{
  "train_examples": 101725,
  "image_size": 32,
  "targets": ["expression", "face colour"],
  "patch_size": [4, 4],
  "loss": "cross_entropy",
  "residual_init": "scaled_by_depth",
  "optimizer": "soap",
  "beta2": 0.999,
  "precondition_frequency": 25,
  "one_sided": false,
  "adamw_lr_other_params": 0.0014,
  "max_steps": 9600,
  "weight_decay": 0.1,
  "adamw_weight_decay_other_params": 0
}
Rows from block 7, named by matrix and row number. Rows with one number belong to one neuron. Each number is 128 + 24 x the weight over its row's rms, rounded and kept within 0 to 255. All counts start at 0. Numbers have three digits each. After the name is the row's rms in percent of the matrix's.
# u: gMLP up (value half) (model.blocks.7.mixer.u.weight, 768x256), inputs 0-85
# v: gMLP up (gate half) (model.blocks.7.mixer.v.weight, 768x256), inputs 0-85
# out: gMLP down (model.blocks.7.mixer.out.weight, 256x768, transposed), outputs 0-85
u.163 108:082181140106121083094107115135129119139149120095115137116110123122134123132068121128139132122114116120150129108129104102109133134100144098142117166183176140121145139120150155108106155115137104084117147140121099164108140139126132104151156129084132097159116103
v.163 119:147122129130137067125091119079111082139153102159177171139121146092176150099119137119099112133103110176130104172129165111113158128135123116135164192139144152134102133122109111131144129082156082106130166092162128153067127108144091105076129124172120148103160135
out.163 111:078109115125071098169140120130119138123111119087139086159154107127135101115147157120118130115137123138162117137135134151158158181165121115133134126128101155128095141153108117153148128135146137125150123097107142147141158087094164133103094167190139155117092129
u.164 097:134142127128118120140108121071129153112149105140140146158122089081156156082133148144150110142130121156146140146160161153128087130128118133167110124159094127163095123127152134097126085134135105161105126112107176125144121113126143123101126165142109109147108125
v.164 111:129103126119124111139136131165142112120147125163191122147145082150120163112123105136098123142153138142138147124172149155116136126145107112092155124104122157142075150163134115105138100198119133103114136161104088113124121114128165129158144104129153123093165118
out.164 098:133111087116140140116157111152113123157128157131130157139135163125124109124141115150121125098134127156136148128119127134138172121132145113168135120107113093146127155096108140138138147113105122105132121127093121104129162139118109102110150111120136116094142109
u.165 085:118163109158114113174138120154108138127106142123135154149080110134153155115139110159134166139148097128097128141140126115105080137126131175113150114138176184116130128176174122173108136166090094131093105066114099115105123176133111100135179113143118129113142144
v.165 111:084127148121110112133126130125126146156128149142160124120179147118111180134097118079117125127129106141111107151114116101148100137064113141155157076123138151141104147143144133135138116155077124178153141166130133155133132114097126115137172144064107143174107114
out.165 092:106127137105143121078077148141170149140134136114074126096128123141145107112108162136111114113060146121161115112131131098136109150138110117151163131108126125145159185144093172104163130115167148142163196111116148130104135141129151123146136133122127151141103127
u.166 124:114132134155107110124098139132137114070143134140135135108138071092157122121088132146097098084142157138123156115099141159144145121123141118118118133124131140156094111113117132125136145127101152111100074113146123078144160140128095110139157153135109160119122099
v.166 121:105112131149077094143142154139142139122135114070132143139130124091135178155154099138104126176102121111155139114096119156153116154130158109115114170104151114099145167106169148107112121175132126123094143102135142112116095158134196146158150137134103148105128147
out.166 112:125095071115126151121131107138154154149115119092100108154101130116104147133119127101120153122136119177135099143117096125070141127133133115119111130131145122129141150141111112144130138059107116174180140183102155192093123097131149137098103108118161092134112166
u.167 127:113118105170112144055114137094128159122129156092131143150086117145140176114136123167138138124148117179142124165103118106101168093123105107105132076153120147163094096149118148130071132115159135131128085128151108135130098095166153123118094126141131107140117151
v.167 132:123139052102149130161126116137121183096108129139109136113091135162171165112084121133111152128125094108086147105119129123113135124096164127122091132148139114136172123123148140159109172112146113105102100150123108142148102120180148129090109193136134114128096145
out.167 119:142146138136102046167140135146127117119154099099114110087170124138102156175104127118133123153105148133118124152109137132120103156108156107096111166168118135148130091110121102116161132116117135123152115119135113116199118108138137094141126144155093107141108123
u.168 093:119102101096146116102148119092147154074142097148152136101134109118125200140143123106114131160079140135154125142143080116108086157146103102128113114196109117110142132104119148167118122105148099124135084173130105159146122170088138122101147129112084126177161092
v.168 091:115148119134098088174136134162134137123120106116120131124113123106151124089106127179174152152124121088109136124144161130109160148108128162131094106098128146092084148126155149147086099102127102146123167103117159137137113155158124165123117165143096099128121105
out.168 098:138140154124132104137149166161108095172115152167110152128133108112087087128144151144156104112139145131139129110105133120100120105109151119084116133067137139146106163114143144111165141159112129136085152125147172080121112141166148113161122169146179161134101078
u.169 135:096140140152104107085146112107125121154149089125144128125110140141169134093111121108143108196147107087144154153129109139083106120163161089146108127106085091119105107106136113160154100132123101156137133085119117141126195116134116162122172155120111164122155130
v.169 121:086134136124125147151110106107080086127110135107084115130135142164109140137143178115160137170163113098114139118172107126134111110137114118140134163168095130163160097086140117123140131127114198095081097127113125105118125105140125145124177102143112119153113136
out.169 119:147099128139137169131137131086168130144122172109115101140172172133147105103134080119117132108110110088147124111115145191122130167128124106106121190117143095175147095069098109101145141124100127152136132131134109160168106141093079121164129117152113112113091136
u.170 079:120150149138123189113107136131089186121155140142104132125106179161133089134146153105136107133161167155141088115128118093126099093107130139119119108135133114116181151150155092128140089152165142081166112057150104091127132103111159139120127106096122118125157151
v.170 070:107131133114107104146171111105078134165123154130127147122044174161133163132109159144149108109125152123099130140107156109088090147130150070155085126147125137153113126140134093122129189169112134115143098095177108150117142120082145104160129158127118123126131130
out.170 076:140092131154154131133151139110174133119117141135142091130114083094102145147116144207112133133096145059114146118122128120125124155116118160161132096090084148157074090129131097077145165127109099112158152128121143168103149082151090131131163162134147139128122127
u.171 072:139156099132135118131112075109137119108154114149161135131171168115149124107152128102184104133104092147105132092134159133149102097138166151140160122112105145138125126158103113095120115143143132101150117108154157144130119120112143144191124109138123156131114099
v.171 086:108135124138136107141121118156123130171128122127132160130134126121132128142145112121123091159109148165106114118120105141099083129173111093108129119164118125108108142111115124096132108127119130136126128128057120136160099117128096067077109133101123165110108106
out.171 074:146145109119105137156114133127126130115128161142061071170117099125163107116169158167108109124133114132163124113105140134181131092174148098127122162144158098147168134132113158147124140118094099145123129165096141088139150157086128093096146184155105150158160120
u.172 095:135137127137140144099145138084159141150133127182110124122131153112131147187141148148119110148141100149119078091097119128119122121136167141081113101140162075138151131140136135139128158131156083121134097116144153130092113098115131127148130131171108074190156113
v.172 085:153059135134113141190130122130139142132085123163138116141110091121167131112108140114098133132100141134175096107121105133151122099145147116103135112109159126150112141188101164153137156139125163100151138118168149153150154124118143150097129180130140137113131120
out.172 103:100119135098132123174149135130101135078136139040151116163110143098181160130114119112130181121117121106119166145113148101132118134127150125166126166091119151128168129111110132094145086136112094118161148106160134120136150128122097163115141151100146159079110142
u.173 064:100180136151136113121097113130117111115122118090081107111142082120122144139082114157098080126189127151142094109119133118118150089167147132075167105134067135153148132169122126134096142143141119114118105138126146131132117147179137146059099145160096136180102107
v.173 081:127137133110114108151144140130114141176148133121124139163121106128155122136108113090126151126128089131145121114076089165060126146105143161145130120134105157146148128170105143150171134127113138131123149128109101117160132108114158161129111123123096099111126149
out.173 066:180087175108152148159122104145143140089100106135133098124130159105117123115100168090089117136078145126132126116146127106108150095128165125185103128107132145186176132121145101140121161118127133178125101128082156113137154140133092134126175128146065140144142165
u.174 082:126115083140126150135155069150127099147134163131155131132126101146117152110172133095154177112087141088158102157082149163148149096151091127105124104115095089080108143134136121095119147123124085151119103151110155133120127135157123132135159120119157128149126089
v.174 084:086140096133146081097119134115137120155138112125129118134149158094141155155176155138165161161156150121127134131114148085085164173146133161126127126160143119137131168153124102105136113099090158119114161122123140102132137130142098140109147149105136092077175089
out.174 094:110137134119159087066119116136122105075130125102119138140150148114125100156129126146136057143111161110081125116106128164119115139102164129154132129137113106139100114140161144126135096129163153101122110121118123117173128136135109109115079135127098102103138131
u.175 068:109151106135104152144118138131150162143156146103126147110138132133129137091186134187129087163122150124134104116135126154140139123126075149154114105136150149156141122136151144126113147093156092115110130111132139170153126120141117075120133147135065111131138097
v.175 058:111107114109160149148124148109138126101138131149120131175123120130104071124110111130105137128111117160098152107160095111164105162153175132169125131118142105097083101141166162087133120127150098117168162061110141121080144180107104101135127140107110156142140145
out.175 070:123137131157137105148129122103094112094111128136125131117123122101111106108079113088110120149130122120165136094103138094131144134115150090134146157083119132151118124151073097128198104120110152155154137121164126108140139119121134151129117155144185165105109110
u.176 122:148135130149116132140110150107134124172068143126135169118147141132119079132118159112108184160152095120151131144141129096108112121113126167137189152152118123122084156144119060136113105110138129137188113108176118127110092122109097126120146142114140132139105140
v.176 104:151127152127134170134119137124110133115117094136091123129173161108152124194133125151139150125104121096124157154116114119108143100114154113147118121139111139092158134079179162116133112147130071123108135133095126106137133149124143071120091179105114138157123133
out.176 113:158115103087128095147138114126113130131138160102100140140142091108153190137116160142138093163158094146099124151155137164171103135121125127123117101130140104181134170135126133140091114131148096142106135092117120149118134102136109123119144138138148142146136136
u.177 100:139121163101123114104164169126130125115093140127125107151158137187204160169066167124114105129100144081117124121120120122144100076138118140134155113152190110148107119147111142113126126107159114155140108116123139150133153112103140150109117102130096107170160147
v.177 100:116149122141117125143140155085148131181129100116101127139150149141127144116139122144142150120147124130106156125134107126143155133120118145141108177167116165110092117134101100108107084118102148086157149114107128167121134152115155128163114096127120102114162158
out.177 106:132126082142155151116106094153158086131065113109154111114140140125100122117133063138150139109102122156144150142161140123117149103192131121114150109140120154091110166125135085102104103141120153127124111140138117165146153155135168102184058110118182119138130164
u.178 081:141143148089108095157120146151106157134149139107108120141124138111128160101115141153110124114144114110135125119106128123130127135145142197083130129111157135160142121132144107135131146135121099159095154142116146092117123136117112087084159114101160155157102106
v.178 052:089120136106194152163145095130124144122096162151121150128083095122124102139122180097114146125116171142123145113169102128136107135137172145098097114073159134099155154096177154115108164117168135141092103124106125118157108102147163128136118095140168124120138102
out.178 085:115131109172139160093145150114116118152131105144148163115133147119105089153145128139133099125119136102123141160137140107129115123073156068166106156167086128125104119123129140127125107104103137118147092112137093126128146143122129137156095153150082136115128171
u.179 080:130084161098133098173173094135121111169104147119117126124133107113131095130147150146103136145103134142152134134113126155148145140155128137140138097106110119173137126129142150132113129154179107106122132128078142170183090169131187098121113123143136154130104148
v.179 086:085170155122150136142114108114128154122125161113173121163144124108095112100147132165142130130105090144120113098138142112073120177125108123113138108115159111089099156124158127107149118167127138125151127124129102138148073126151154130143124141117146104177097122
out.179 085:149120098155138155089102116113158152103116126102136147095117163193118169134143104135131148082181145102111143135121141078118081107120135092125087140147113123122087131108083094107110148113107159107136121109156138119118129109147124145137155148094132110135082132
u.180 075:138105105181090122161152104130115097107134119167136134128133174171163112093122160100106137116090128139124133132139101111132168118133146162139121136138107113118122103144153181123151176172140156149116134090137123110123108175153087134133130116108150127081112157
v.180 050:162127175187111103163126098124090153141114119093085147151122146130128147139127167134113087137118156112140117131149142167126113096132125102129127107113170108127157126114090144148161126147119105128161181141148119118074116139122138132083120145113108131164106156
out.180 071:120148120117129127096104138164128139164135126118100104105076101114110153131137091130139139149160128120136115139109166155150101100106089093160171144149113105091093161156129130134098104097151116117126116108126155121108146165138164111160152082161108122129122062
u.181 084:114099111086144142124123131186184138123129157164092165133097136155125113106121102151199129152134152147111123080134129107097147098130077146150071091157112080125169109143114153127142156154144135148143123102105090114127124096129125132109134154160109133150123134
v.181 080:084157135124156150117102092079088129142179122123072164145116145164151096139103091155124139096130117168095168151127114130111129126122131154142125109158117099117098089103156091100121178106113138125115136127132157131113134135085123114152134112134164165139113171
out.181 079:123121111148082169123150128092104121130125092126135107132145140123151092093127134111085123199082090154128134150104111132147137106108130099150145118132119145138120113114116148098114153137111089134175153128128104110098164119141153126180162115141121159129155162
u.182 082:127109122118147131126133139127142121192089130106142137093162136136090128134119129101095160097112120128139100120105102142149089121132160150132124099089133127139140140131167131105136120170115139170125134152103155114121146130128104122151121110145155111139121121
v.182 065:161085155148165108139150067117155159120119127127123100134117138142142101110152159131161099116120153088114095129145116113133140085161094134089159111097147091174119103139146150138112157144121111116098172111156115175137134149141162130144149093119131119128116132
out.182 089:125155190135098073115107101120109132113151125137138101143097131142121164091121144133153084135125125162123121141127133124135168137125091111130145142168121099128160125140127095134104121097142094099126136132141097116114120150084100143112162148127131172116128116
u.183 093:079149141098114129128125125154116105130101150105079159111137125149088178146142128153117164126126143126147127124151112127146127119133120123089098132115188108131126146133159079171127096144137128144122134122135122160108096176158118104140112122158130132115164097
v.183 093:103153120110142075131121071186136133130136133162154138139144158132113096155116101106139144095137077127149138138129087071142162136115107095134131155123099143108149117088097134099061137149114125138184119139124101129133179147109154114137091126121147152117099084
out.183 082:103112126132132176101161130158138098115137104137122142171134174086146119146102120135141134129147142151138105126113083124146124131106144119142152120139071138147126097153162194122110154112144149135088134154111102079148143128135135125128122156087130116146135136
u.184 090:135119108161124084106140146150123148108130155124130141136127136131159111130136110132160156093111126126125096104159091114115129157148152103125131092165121161124155134144113118165130169116133135117116119129121107141110124138105102123145121074122169171161160115
v.184 079:124146134045160149179137098175144175119135108162169144137133152117096130116125099097115133142114110096128129126121102150137071163124142135139134118148111123155148153104110116142119113105121134129087157105133114138132116117166117142156086103136083091151149100
out.184 089:157128175125118124150167129108117126193108134115150125069146131139141137108134133173140149172143122096127154109122151136110118106158119165128106096105133149107134134116164190097129097118178133179145106096139134098128130103140125101102124155067102090124125135
u.185 094:170144133110148137128136147120108183143127118129138096130128112073142140154095131173121134087126105098101121106111142117117104141121100131164127128141123151093165124166130101139151108143114122091144121101141153158150114145130127133144140118171134144126146084
v.185 095:131178123133152120118106138147131087148122137139182114114101162128136139142115141168128135135142127146147084117206103157121099102119153109110103124154132143150145107153137143137153137124156072106133126127136121098141176106137108119119153101152117073115106134
out.185 102:089135108140155161102125113112135100140093151158134131094100156154111097101172090107129140146117139160125139145091112130116124150126101119133132126138125112171081148141139101166162122154132106149095141135099086069166126126152140133088135129112118134133116108